python train.py --crop_scale_min=1 --encoder_inner_norm=false --encoder_slots_per_expert=2 --decoder_attention=true --decoder_upsampling="nearest_conv" --max_steps=5800
Rows from block 10 of the encoder of a small segmentation model, named by matrix and row number. Rows with one number belong to one neuron. Each number is 128 + 24 x the weight over its row's rms, rounded and kept within 0 to 255. All counts start at 0. After the name is the row's rms in percent of the matrix's.
After each neuron's rows are labels from the 100 images, of 14976, where the neuron reaches its highest value: "patch colour" is the nearest of a few named colours to the mean colour under the peak. Only what is clearly more common there than usual is listed. The data: small renderings of single solids in any pose.
# fc1: MLP up (encoder.blocks.10.mlp.fc1.weight, 512x128), inputs 0-127
# fc2: MLP down (encoder.blocks.10.mlp.fc2.weight, 128x512, transposed), outputs 0-127

fc1.412 079 [108 189  86  94 118 131 129  96 142 138 109  88 121 128 111 147 136 130 107 129 109  82 122 137 107 132 146 177 186 117 113 134 103 177  83 136 108 133 154 117 129 105 133 157 162 141 150 129 160 139  88 152 144 170 114 125  65 142  84 153 121 149 116 141 138 135 120 139 130 155 134 137 118 117 117 116 165 117 110 132 120 153  97 132 128 141 167 144 125 124 109 158 165 133 115 115 105 111 130 133 192 110 117 105 110 126 107  99  86 126 163 119 129 138 137 158 120  94 103 140 124 116 136 135 162  70 163 141]
fc2.412 085 [130 106 143 103 129 150 123 114 155 144 136 120 141 153 124 107 155 122 127 134 110  70 104  64 130 128 118 134 150 101 183 130 137  93 133 152 157 114 147  75  97 115 130 103 146  77 103 133  87 125  78 136 111 162 119 144 124 208 133 122 107 113 136 135 114 106 116 146 152 123 179  97 165 144 115 143 147 129 122 154  86 127 145 141 140 132 122 112 110 114 152 142  87  86 146 132 132 114 135 135  95 129 122 123 108 119 180 151 127 140 123 118 145  96 120 148 139 120  68 115 111 107  93 121 113 148 105 105]
patch colour: blue

fc1.290 129 [150 144 123 160 117  98 120 152 159 166 140  97 143 110 111 106 117 106  95 119 100  93 146 166 118 175 132 141 149 125 123 137 167 137 119 124 147 144 102 132 121 130 159 137 143 172 116 119  83 139  90 138 178 131 153 155 134 115 117 137  88 111  98 129 123  94 125 157 121 182 133 169 157 108 153 126  79 165  70 117 115 134 120  91 104 128 146 131 101 148 153 151 133 150 134 116 137 161 161 109 146  95 158 159 117 122 111 110 140 121 139 122 107  98 111 126  86 131 125 159 110 168 159 118  76 164 131 128]
fc2.290 116 [157 122 128 118 106 109 145 113 125 137 142 151 135  80 152 131  91 140 179 165  86 113 145 133 105 124 127 128 129 131 107 187  81 133 103 109 101 180 149 143 188  98  81 120 153 125 157 149 102 148 107 137 130 107  92  71 122 128 140 133 128  76 132 151 100 123 154 109 108 106 124 119 137 147 131 185 134  96 120 130 160  83 126 121 115  95 143 156 157 115 109 128 137 114 107 118 157 164 123 133 115 174 118 123 114 123 148 142 149 103 156 142 139  95  95 105 127 108 101 148 107 116 108  95 135 130 136 133]
patch colour: grey

fc1.167 094 [135 148 124 139 135  98 121  95 120 137 159 171 117 162 172 146 104 125 130  71 150 102 123 114 149 138 121 146 174 149 123 133 107 117  85 124 116 120 164 101 125 128 141 127 124 186 125 137  95 100 108 108 129 100 106  92  69  90 131 129 111 129 154 100 139 117 105 107 114 172 112 119 123 159  98 137 114 149 109 146 134 153  92 124 165 101  74 136 136  91 157 165 132 112 134 132  89 175  98 139 110 145 117 125 138 130 126 138 140 155 156 106 144 114 155 103 112 147 168 133 147 161 153 102 170 128 130 160]
fc2.167 098 [110 121 130 151  99 140  94 155  85  92  98 128 123 107 122 151 111 122 130 165 103 148 123 163  99 119 138 121 102 114 124 113 130 117 146 106 162 121  75 125 139 115 152 112  83 118 122 141 128 168 115 149 106 136 156 116 176  97 125 163 166 156 117 109 146 107 156 116 134  97 187 105 117 131 115 139 127 130 136  96 120 124 130 160 108 104 176 128 148 162 128  98 149 108  96 106 159  97 124 128 109 126 124 128 127 157  62 124 128  96 181 105 122 155 131 129 130  75  85 122 134 120  93  89  94 123 119 148]
patch colour: blue

fc1.217 093 [113  92 133 108  80 167 135 137 116  80 131  94 110 136 154 133 144 115 128 138 155 122 124 128 163 151 127 138 129 122 146 112  61 111 104 106 163 124 116  95 154 102 125 154 138 132 117 137  75 112 111 125 144 141 140 122 114 103 135 132 114 137 165 100 156 142 137 124  89 176 150 126 153 162  93 153 140 142 219  97 160 164  96 183 138 156 114 124 131 127 153 144 153 147 142 119 151 114 116 132 151 133 138 128 138 143  88 133 165 154 128 156 135 143 116 162 152 107 124  77 136 116 140  92 144 114 127 116]
fc2.217 097 [126 135 129 164 138 119  88 117 141 143 100 135 135  98  87 161 127 118 106 132 123 110 111 113 129 126 110  95 144 184 105 150 181 136 142 143  77 116  97 183  77 140 132 107 110 145 131 118 183 157 133 150 136 157 110 136 173 132 111 135 158 138 108 131 140 130 137 140 186 100  90 129 112  94 167 101 126 127  85 143 115 107 143 111 102 117 118 127 127 115 108 107 129 146 129 129 150 107  99  91 124 121 126 106  85 140 105 100 108 133 154  94 143 147 136  86 131 159 124 181 154 129 120 119 142 126 141 183]
patch colour: blue

fc1.393 085 [134 103 116 132 174 125 144 117 127 127 113 103 138  97 132 114 104 125  71 114  90 102 129 114 108 132 126 119 118 110 138 131  75 182 130  99 106 133 117 140 123 135 123 142 129 122 163 159  86 161 134 106 116 141 150 153  88 114 169 131 143 113 131 126 165 118  94 114 119 134 115 149  96  98  82 124 146  82 106 126 143 122 136 150 179 133 110 183 120 122 155 116 144 132  85  86 130  92 119 142 128 177 148 121  84 101 154 105 128 122 102 119  91 120 130 100 124  97 167 117 148 153  75 123 165 129  97 132]
fc2.393 084 [118 146 117 142 135 141  75  87 135 162 104 170 126 170 134 145 124 118  91 160 147 135 104 111 134 122 142 141 135 176 109 135  92 116  93 152 170 133 120 148 110 142 130 115 125 103 107 126 161 135 138 129  88 149  97 131 132 104  98 125 114 132 181 142 146 164 143 123  66 115 148 127 193 124 160 129  86 157 187 137 166 153 112 116 111 119 129  88 163 114 112 126 145 139 118 165 116 137 130  84  88 111 127 154 156 126 107 158 140 107 137 130 143  99 112 119 104 150  92 143 143 125 126 162 140 133 126 106]
patch colour: blue; cyan

fc1.424 105 [ 90 103 134 149 178 118 136 133 178 122 133 150 136 128  99  84 117 157 135 113 126 152 126 143 128  81 107 117 117 114 155 109 141 121 131 133 110 106  81 113 179 143 158 125 139 131 115 132 115 163 151 173 139 122 115 120 144 110 160 122 147 110 131 123 138 139 131 128 131 128 103 145 129 104 167 173 173 128 128 141 138 176  88 157 157 102  89 132 136 137  93 108 142 135 142 162 137 100 123 143 143 132 139 121 148  92 138 121 111 112  61  79 113 115 126 138  99 179 131 114 156 123 165 137  97 113 150  62]
fc2.424 107 [135 127 189  95 154 149 128 131  93 122 128 107 102 127 139 133  85 140 111 153 123 151 135 110 105 108 102 131 153 132 110 121 123  90  78 106 141 156 156 121 115 143 162  88 138 114 115 139 137 112 156 155 121 139 131  58 137 148  97 125 109 179 144 177 129 166 141 147 134 137 134 119 114 156 109  82 131 124 133 100 131 100 148 111 131 123 154 133  85 158 169 120  96 142 164 182 138 129 107 141 103 201 130 122 125 142 130 166 121 132 107  95 119 143 137 142 141  85 125 137 128 130 149 125 100 117  86 139]
patch colour: grey

fc1.127 096 [160 178 144 137 138 136 163 140  97 122 122 129 118  94 107 165 149 132 119 141 145 108  95  99 140 132 156  96 127 124 136 142  85 144 140 167 108  99 110 164 113 117 128 139 166 146 129 163 113 153 164 115 154 167 142 113 114 127 139 110 137 132 124 167 126 138 137 163 149  89 111 149 112 129 117  93 137 158 151 103 184 107 158 126 175 138 150 143 123 150 131 133 186 117 131 139 146 170 101  96 119 132 127 157  96 118 153 161  61  85 103 161 110 115 121 128 184 118 131 130 139 144 143 144 143 146 155 110]
fc2.127 094 [ 93 122 178 148  89  96 128 113 144 124 144 102 134 139 126  93 168 107 110 111 111 104 171 159  95 141  89 148 147 106 136 125 180 109 116 142  97 115 117 138 108 130 129 128 126 132 147 146 149 122 122 113 130  89 121 148 113  65 151 153  97  94 134 115 120 104 166 107 129 125 135 113 114  97 109 118 104 120 120 138 133 152 107 128 107 188 101 126 142 172  79 139  79  86 124 165 120 121 133 132 110 171 104 132 130 131 128  91 147 165 158  98 167 114 173 105 135 144 110 137  93 101 134 111 106 116 139 150]
patch colour: blue

fc1.170 113 [138 128 150 131 131  86 151 155 187 119 118 138 111 127 163 186 136 157 163 103 136 142 158 173 131 151 102 125 144 119 141  97 125 139 121 143 167  78 131 186 142 110  92 140 125 178  99 136 151 101 124  99 149 118 124 128 135 137 143 139 127 152 123 145 139 146 140 107 149 175 114 119 124 125 131  80 119 128 116  77  84 160 134 109 128 173 160 142 127 133 168 140 155 143  89 131  78 138 102 117  99 150 149 129  86 114 177 138 139 110 122 130 134 108 133 155  89 145 126 123 133  86 121 130 110 147 129 115]
fc2.170 111 [102 143 133 154 166 108 146 174 121 163 123 112 125 118 112 146 122 144 104 128 154 108 146  90 130 128 154 144 139 179 101 148 134 143 149 107 160 127 135 122 111 146  75 125 140  84 129 150 101 154 143 115 117 146 112 161 152 139 138 132 118 144 133 122 171 108 121 134 116 125 138 120 134 125 104 118 149 109 148 159  94 159  61 153 136 164 134 171 153 129  79 125 114 163 109 180 164 165 143 179 152 158 165 104 149 142 123 140 110 168 159 162 157 150 105 137 105 151 121 139 121 118 147 113 140 165 165 129]
patch colour: grey

fc1.471 109 [136 145 120 117 154 105 126 136 163 108 123 106 140  97 136 132  99 110 109 169 148 121 117 175 102 170 125 109 137 104 144 117  97 143 125  98 101 121 163 126 178 162  93 132 173 157 115 151  92 153 161 128 171 109 143  97  94 140 134 118 181 149 131 155 138 161 144 133 148  94  91 135  93 157  97  94 119 120 120 142 105 105 104 114 118 120 113 134 109 174 152 144 103 112  83 132 121 118 179  84 136 103 114 145 115 117 154 144 108 145 133 142 106 119 127 135 168 124 112 155 117 172 134 152 141  95 114  89]
fc2.471 102 [119 128 123 128 158 133 121 147 106 120  93 156 143 163 125 128 157 133 120 144 124 108  79 150 135  90 123 109  96 177 138 101 128 185 133 141 145  88 134 134  99 125 117 134 105 154 143 144 133 143 150 122  92 184 141 161 151 144 146  77 147 129 114 110 132 108 159 132  87 159 133 140 181 115 149 148 130 129 117 127  80 164 162 102 109 132  95  91 134 100  81 141 143 103 125 121 163 155 117 127 105  89 116 135 166 152 134 119 115 143 130 143 120 113 183 117 149 168 125 153 168 180 150 122 120 129 134 130]
patch colour: blue

fc1.345 092 [127 103 160 135 118 105 119 121 134  98 137 137 195  94 148 132 135 129 115 110 153 178 128 114 135 115 178 137 144 148 159  88 148 135 104 153 148 162 139 153 133 133 110 144 122 109 101 100  85 180 128 114  88 148  96 102 188 136 111 152  95 155 156  93  99 155 137 121 107 104  81 119 109  91 140 138 117 127 147 149 138 136 134 162 134 129 123 150 127 135 178 117 100  92 133 116 158 150 150 159 158 107 107 118 141 176 135 135 117 116 138 135 144  89 180 105 139 143 118 130 160 116 101 103 138 119 110 137]
fc2.345 093 [111 126 112 127 126 157 141 150 123 147 124 161 148  84 102 124 114 151 118 124 134 156 124 126 149 145  85 132 118 140 115 129 161 155 176 160 101 160 145 118 104 118 130 161 114 128  90 148 154  76 113 133 165  96 130 138 102 195 147 146 134  79 124 138 170 123  88 110 127 108 183 155 125 115 135 177 151 121 148 137 120 103 140 113 128 160 133 127 166 135 131 106 120 135 117 112 129 124  89  99  82 118 163 152 165  97  97 100 150 142  92 148 115 150  97 143 141 101 145 105 109  75 107 119 145 132 133 117]
patch colour: grey

fc1.395 112 [116 105 141 185 119 145  73 175 104 130 137 118 133  91 109 132 139  84 143 102 130 117 146 132 114 146 139 137 106  77 131 131 119  95 113 166 150 206 168 156 164 135 123 138 135 123 119 101 149 149 105 103 118 144 131 144 101 128 142 111 167 118 139 116 159 119 106 161 119 135 154 157 155 128 101 100 103 165 127 149 118 143 164 137 131 147 129 139  95 127 151 127  76 144 133 137 145  91 151 137 125 150 134 135 177 136 143 151 119 165 146 139 140  87 157 148 121 195 120 126 118 117 111  92 111 153 129 115]
fc2.395 105 [110 145 158  72 167 165 152 163 143  86 136 132 147 122 154 101 137 174 117 120 137 118 144 134 110 134 137 135 167 124 134 124 124 128  78 150 118 111 167 126 110 130 146 118 144  61  87 130 130 112 112 114 142 136 110 110 151  98 122 140 109 162 142 166 125  99 134 127 135 111 134 136 138  96 154 111 106 166 150 144 108 144 125 127  94 117 144 157 117 112 153  98  77 141 130 132 104 164  97 133 126 121 120 118 143 135 157 140 117 135 115 108 128 210  86 123  98 105 141 136 115 156 152 159  77 150 166 164]
patch colour: grey

fc1.110 107 [123 147 125 118 128  79 117 104 113 147 113 197 149 117 100 163 138 124 158 121 105 130 137 120  63 126 135 108 146 129 156 102 158 134 146 128 139  98 157 147 134 124  47 148 109 129 155 117 127 137 142 132 152 114  90 153 113 130 125 163  98 125 164 105 177 123 142 145 121 121 114 106  98 112 163 137  99  93 132 104 115 125 119 144 125 163 144 117 125 115 123 139 102 136 106  99 102 139 113 114 102 147 152 118 132  88 121 137 132 101 133  97 132 137 152 146 119 164 129 146 114  73 173 147  81 189 137 104]
fc2.110 109 [132 110 127 164 117 105 126 144 146  97 145 114  94 153 125 102 124 127  96 140 145 151 113  99 134 142 149 125 114 119  98 141 136 149 109 141 128 118 116 130  94 126 122 154  97  96 130 160 158 139 103 158 159 132 159 133 129 116  79 134 123  60 106 135 128 127 161 123 126 110 113 110 103 130 119 134 130 118 112 123 122 161 139 140 182 102 135 191 130 131 124 153 117 124 112 150 114  95 104 152 134 133 122 165 153 131 156  76 131 101 146 127 133  62 110 154 111  75 181 147  76 151  86 111 150 138 173 158]
patch colour: grey